Weights of a small masked image model.
Model: encoder arch vit, encoder norm rmsnorm, encoder activation gelu, encoder layers 8, encoder width 256, decoder layers 6.
Rows from block 7 of the encoder, named by matrix and row number. Rows with one number belong to one attention dimension. Each number is 128 + 24 x the weight over its row's rms, rounded and kept within 0 to 255. All counts start at 0. Numbers have three digits each. After the name is the row's rms in percent of the matrix's.
# q: attention query, key and value (stacked) (encoder.blocks.7.attn.qkv.weight, 768x256, the q third), inputs 192-255
# k: attention query, key and value (stacked) (encoder.blocks.7.attn.qkv.weight, 768x256, the k third), inputs 192-255
q.43 096:153093147120142144119114150142129117137111118111142114155109139122129142118135096124107075103135121143104099104128179167105131111095130062068100123101130129124141138118126146143146105129128112
k.43 089:166152131117145094099114142095146152093115108131141102130154125119170206165136168147166126113154117110158106151075166122124129138149127116120131095131154137145121103123113147144145100166100167
q.44 092:141111119082120127129151133142167106138104107155119139151092132130106101124069127137125108111112108118127111150088124151125167102125157108145135143099163087132150146147144100110123070112142104
k.44 102:116104101121129111123123139151150109064155108167141119106111125089115111094147132115161123105118086112109101128155138117103158094113136085110104121169108143129118099130115133159129163154153153
q.45 086:102142128141132128124157216131088163132184112166124120099135126118144150113140097120140119146144159165080164109097113134151164154139128129166135139129144136149124148123136127123147149158094136
k.45 093:131118122154128133121127135130107138139140141086127165121070080108139143150129112156104134134140117114146078145137111097108113162101170139126120127134107128121118149168117131120085153101141093
q.46 101:162102120085166120148151125144151163142105138127123141113080156134128139157160061114095110114152094142113097153126144154133109144139121164128127130077091118136149137145117174116092121151120124
k.46 094:136122118125156100133165157118152154132168147088126165087119158128105153127129127147151127125116166126097137132134112167087116112096100143157158118158137153165141164159169107118089143131154147
q.47 094:146102151117124117157107109128157135137135122117089123112134168098145102143089120125147149139133115146075109146117100130152101157196122138134096131083119135162111115103085138115109102110133084
k.47 088:132183151118085123116115133134120145212139109151146147162146131149105104131136177131154125096132110149140157117158092140107102121111177164140148167125122096127122166092120113158156105144094182
q.48 093:082147124106088120109153145107135126138141159130110140123098104117103124136111117137191166157162150110128124135111128095115139088124111126134093098172133104135094120122143117138130174124138150
k.48 091:151140138138086099117142114106102143129113106103129094187114108128122159112153102145091128159156142146180122163109114139063140132097134128137122107126158114098132132144116128156124136135129146
q.49 098:139180091115136101164111122112117116169144162110116096142116090112123144143120153119089132163136170144155130121124170130148175113144091146125131126127106179118153109107095144124104074108140107
k.49 087:119097165117102129112160154125130151128177149128140181130137168173136095117122097140105136125115128124129126100109122114132097153133166121148143129128115120158086138143139172124104136163113138
q.50 100:149109120223123120087091120127143159199066116139132109099124138158153161110127134133110126089114095136166125153128134120126111132164073121110109091141097141151158142123136101078151159128082133
k.50 092:117095120120130126097113142117133126134131153136130124101148148116142127095171127164114121124114114089117054131168169120106107135135138118112169119116097121166121139148101108140164109116139148
q.51 096:157140161124144102098100138095117149143065126126126101126089148125097162147133114118161104113102112095142104161111112112139142140150146136127080130136108155111137168143157095089107126137123136
k.51 086:127111089097083120145116136151097140133100188151149138167124108114153108108171135145157094088089118152135091192142155114137115151175084136124133103113146107186133112143145135120164116117106160
q.52 084:104141113191159135100114079095123077135105141156138129105152137095111112128123127107100138156140127077090114164146133104120093087117109146101128137157114112115084140152140115133101093144126101
k.52 082:140162099168129116094144138097116122101138089114130127120085118095082105100122102118166117143147102168111140132124125129132128147090078086146105139105156113100157092096125151140101157143167171
q.53 097:123134147151122124125169144128171103114116096106131197098097093120117107133119126105145119111104136170138147159125149102088158133071139096106113124124092086139130091101106127149143147154117147
k.53 091:142092160135154179139104125142149114075123110114123101142097143132150113137105109134070155086132130132158154156097131129126142126115164105087146142141138117087155163152115135130140092115114123
q.54 099:157141154089115062176124148193148089140147148121127115112142131110106122167097107101078138139163119133104154111106113085113111098158115116123164121149140210160121114106105138140140070089168126
k.54 102:079166100178107137103142150116153125124115096154126133136120141132129145127142156134168090177160181093130142117138112139135091145167096160112120154106109125161104171136129115097125118115097115
q.55 079:161105147135124130096121125140118118108123145189114123062126101094103122118115133162189135111107151104142148152157120100087149101149098106128112111091170154152139102147124132124154096171141145
k.55 091:113133093124155117139146136178099151130110143130152100139147145118138102117162153100147128153127120140105120109120168109106126141097114143135105139153132136105164114134144067132092134091127094
q.56 090:127167129123116124105112127127116113107125142125153134130098131124113108104142111134113144080118131121119091139141146128103129129105133128129125141132071107147126107106182159122099138120139130
k.56 096:128159124141130091092116125143156114191100092130128129164111130153127119161132146118102106148126156173169149105117126152108135101172127150126145116131092092106078122126144138131119112136092117
q.57 092:139112134127115124130143073098146131119102131123125128116127110118094105124141157110175146146129154146144121173128081106128082129118168156138109117117127104143106193121102124093159114076116098
k.57 099:145153147148151149100133122085156095157143136128099100140098124113134172126148160120109119123132142134111135084118145094172094115109149189109111136139153146082121119097097111157099118126151104
q.58 094:120145145123141155115103151124114133150132130167127124162116082105145130120043131122149128157114141148163158151141131142103136106090154090192134136155163116139148107163099147129137122132141154
k.58 092:158143163114131136139163183134130135095176122108135108144109122106121087119109145134110127185125128133130139143155157076149136138086119137141128113116133154117147192095117125117081158129129081
q.59 085:132092135151126141088121133094131118096130106139192136111167098152123122100114128159122158102094092114098140132135120147144119072122149145141078100125135105143100133168140142141120121131134093
k.59 079:148127095119144178140104147099090138111106116143102158163103127126153108128169138131113100108157129110125106088169137099125129130102127138126147116127142136062137092107132133136104137111123105
q.60 093:129125117170145145126166130109145111187078160143119065128171161121124184145120109154135141128136107121084091135112101143109124142169093132095156106137161113074128095126174125113136113150126124
k.60 089:118108121123121083143129162125138139144107129125119144118140128110142152142134137183152107129101117073125131115158099126063126096141134110191133131146132110105132105125121182150155165113139142
q.61 084:141146159150107137123125150117119177149129124113121105111133137121108122084122138145126122109150131117132128144154126083147134120121148107114092112150118122159146176122131082121120141113115127
k.61 084:115124157164142145134135107113134108139168125157104079162159101082123134118143120121151120135135095126144132144124149162177118103161124147077104116121131121104108138113108152146180131128126113
q.62 086:145153096144138137100127092132165085154134154117111114115085142145117141118101136124133094115138114120124133139095118120092144132112079107111156133119117126118139117138181135129163138091158118
k.62 086:110144144085134115139127105128137156144126131139113123137114106093130121134157106082174139108157093125115142092126104150129129107082143114139129125189106086113076157073117150127161158122102119
q.63 090:111160085079111107148122114116129109100174124093115123138121135119111143159178112148109132167129124122143124057083107101107127163157140134186135133132142124130139149138107100131087146138095088
k.63 083:122119102135133106089134152125140154136122165158121131133136123105150143164138124137123110143077137150129130107111116122116112107073154103175138114119139120115065153104145124126099146139104105
q.64 101:072130121136109137120152146108102136164144148089122132144148126119149151125136185161173128130109109113123120107135109081162130150138128104130138128138122091099078141087158119159124106181173151
k.64 102:110097129134113117147107146086165093152119134154102147121128146110084128127083145146124111133127120064117103145111131146125096143141124152141115120146107100158109144114131136109140142122136172
q.65 104:144123117147132115145121160115127079131146133152154133130098141116132113126119105117082101132169137126096108142174169122109123156141164117166141100095087138110137127157124132127125162121120103
k.65 102:128113112169146116167138110113094140167117141165157117162153131125104147141159158164096071110097098151152115098182148150160123100146135111096156112152153173111132092161139105126122152129122134
q.66 093:128093145114125117133092142143082113139116143162111122142120140155112156110110101097179135140134132128121091125120148136150107140133136112140144129134068175119077113083158112136155166117163140
k.66 097:089141156122106134123153132099148123155184174112093086136161100135143192129092084122174162175116111100105121120113108158112092082121126101112154123103150133143053118105131121137137159151115143
q.67 104:162155121084129091104116082135111118085103127137138158134086136136139142171105133085122078106135111093152134135095136144138167149147150115146133121154128121112114113105143090121143169145096147
k.67 106:145214139127149112159100145159134122123163093156139126159166139129154097123143180110152100118090079132159114150125119139128080157138136092151114145070152082101130132111127117177168123113147121
q.68 107:103143113131141147136140100060144130163115159109139127142119139121187167140091126194146103169098119084099112158157117099102110107136108086141127139154095075117148157140151151115181138152139139
k.68 099:127116126119123105111140117153073163158121145149168193169147119134127157133113147108092123168110162115147121116123156133112097146139120113158157142166153095141089142081148182117143115145145133
q.69 107:119107115106167122115115125135183134125144148174119156131117137148133116139112110161141115103124108143128146119162156141114088126118105094114095105152150073112110170086183125119152098121119168
k.69 097:068160120181122147118143164156167115139135156119120140124106140137129085141125153081117142121126130143131146143092130127135130132129087158136153135103158104116107141070153140072093113115107138
q.70 095:153110150131141107127147111158151159128106103101135138127084129135173154111107143129091117148164116150106119135090181142121115086158150154151145136146122090121157115115130125119128121156120140
k.70 096:119127093117094114118130117094098164146106113102124131155174117147138094107106137111123115136118126069119151116098137112124156137111174167095133115140098142132152076134100120109148156118140076
q.71 118:178098117143113127115164142138105115118165109137115156133098154061159110117098150113136126173128142092090132092129106091137158107130160145098130070142119124121102134107143094151104138115152125
k.71 103:099127131153115080125131127113117116104095132120079098112140125124123125122162127084136094112114110120184131188085146113135093136070116119176154115090112076117125181084104100151133128144166113
q.72 105:145138084108153141109149135098108158098129114134184098123170092130101129151113110187131152101160153115151144099118088103120105155152082134143127098124086098133128168119161144141146128182103142
k.72 114:090102097119103134087122140091121117150113104130111144150108152070107104105132162128128117079151108111122138137111132108117117142133108118142150136107177147168085123186117155112137138115120136
q.73 101:104121150138142140132131164122151125156123107096152173152113125133133117099109140143138112125105116161109110157131151112169130128116136145188131133118096147101131116083146129090128133091166167
k.73 100:090122114142092107131098103101116114114127159131110141105095125158133099152153152159143120141097158101117138092141116150085128132091159128101125133115134109164150104123133153088110130094144166
q.74 108:157103154105146178116129158103156140077143177101169137114156097134161129129094108132089136155114173092141145171131136072107134159159160163140092105136100101096147152148181134117147123162135137
k.74 099:147092113145122121114132130082111105161140105078160118152135153147151107137114116162135098137087120131126112116108134083123121097111144132147104147129135056099146138118135156151122150108170155
q.75 095:162136163111149156172125139152161111118134107133140114159118115122122142146118141160101157120158104117128129126107170091092123129130117158158122130134172140081130126176097129165143102120142104
k.75 098:122127136112155144138138135099080150172091097134138095155149120143138163130138132154079143133139140119130124070175116124117135118148134130148166131137127117113124110154067102148127134098157101
q.76 122:139094113149110167155143108145134140159131093164136150136135110127197134095131143149126142093138149129122100164083127110151133159136124165102131103182129111151137169107121112140131114140168141
k.76 113:108131140143126163152146154138123111127115115124118093137178149149128079126105116146122127127126135102163123138162146099160129152108140164142145144143085126113160113152136106122136135160180150
q.77 101:134129108145114156127129105142122145088160110121150121130142133114106168109156155112182128140122157149121125139077132110112115160077141152106155091160126103116161133164140140119160109121116165
k.77 096:098116083096104077155132141115113136114153144114095121157159128108101123098148057153145139142128118143150145132192058092116131135138153094149095142101099122122114149109131090156136154153131144
q.78 110:134152115123132130131099104107135159180097132159117136138102101127151112092106159131114135123174125125164093130077145140124119137158131127156135099122088120131141109097128128101163131111167158
k.78 110:127151151086113105133138145112111113104122116118113133128121108146128127144121135039134127100149110122163149116119097091127155143127167112108119088097135121145098160140144133129154090131174130
q.79 111:119113126116120150119135157132111122175136117134146123103123121106173147114111141130138128157112122133168128126128140120141141104150103136158141083101116148127091154127145103124119125115166089
k.79 107:126117123107096069094124125108157129087155156112128119117139138169112149100131114148109130126121110149139124119130124098122139113112169146139138143153125134147106146120125152119112138159118152
q.80 102:116137162114112115080117116095141113164124114108116098097128138093144097053136156093175139137125165128141129163164145118098085137141109160144109141146114103130152129166085090160168149097112135
k.80 105:148119137137148156162133154159105096125106101125135107160147105144151089149154100157110157127147108128089116097137072072157140082117143117133130152114122101100116120102141127152146158129078196
q.81 106:138154142120136113108117140145097118179124114150147095113150118109127093142140113100114172141119171096125124125091147139144166161150122103109092087135136096143134156137131101117104167072119122
k.81 110:145179158103152114136140110103095098152169148124120127153119116184157162127149118093159154134135120135157147147134162134129123122156074165166137085121106130110145140126153094148120148140127140
q.82 106:166122094118116149112149121120118156141113119099163141124109134103108138136102129090179163179124116117108115117113104125128122109149120085148131149104131172116139119138160166136109139093141146
k.82 102:113163143130123094119137152119173116137143129105105136108155157130126152101137114127193146118121140144125137082149106158134119142077116125116123145158114123148108081176086142136169144119125118
q.83 102:086137140138119148108143126117140161123134087126132128161149146106119149079143130121151158125088097161113164170124112105089133147123103091107136101131122159080089087115148114128132115086154111
k.83 097:067102138161109111122110126147145154099113134154174180133131148135085155159147138111116137087122164125086149151124155164104136156114113116124147152171119132172126093131136096178136174137122165
q.84 101:124118136098113142095096125130136116118094141099133145171111158136099115151109134157091109112144103126114114167082072093173135103158097139108124124121144120115176143135147153155099117144119166
k.84 109:163158128134124119117091140150141194087124142110118164132121121114076116162138174129173124108162099125134115108105098078111103136126188098160124151157128124131112105120123093144141133121181172
q.85 096:090115110160173101156114132175130121164122157109164132132117085147135107130114145142065104134140093183098079128138147131152142156102113146166091074120146135146114134096111123115118101148096125
k.85 094:116151111150120209122147152128108151103141095149140126106120113186137162161104154132120106155125120155106119111115122125146104103159155138113108145077160150128183131142162122086110105066124129
q.86 107:107146125107120156121104153097135132120127122106129090142124093134141137120119092100143097077098096114114146107105085149136151118127148097146140134177153100158143105093115080139145100101129129
k.86 104:127143138131113120107151142116122137118112167132139135123135104124093125154116209137137113131113040160150138141127199120145088177093133140146170062112117125126142134091147139139101142111141169
q.87 100:149110127143127162107133109117146127150127137136147108140176143122131112126116135163120152116126126099112122123155115124086135133083096115139124183134110122108108113108160118144149150104084154
k.87 109:079105157147122140106122124116139122144137106102065087130125139135147124102126104118115127126071122118064130146147126170105143121121100143097178139110105154137084060110136086114111136134116151
q.88 115:122117149115109067123079105123148173133115145176102141149143111137121114113071101111134112107124186146115119079132148111094106140109156115098154116145111157140146117124113111121146113121107121
k.88 106:075137124126148121125148100122071179122141116131131097142120150130115116095183165178120190164115146135129117116148129123126146100125120099114110125136098129107149122078121093088094156117119105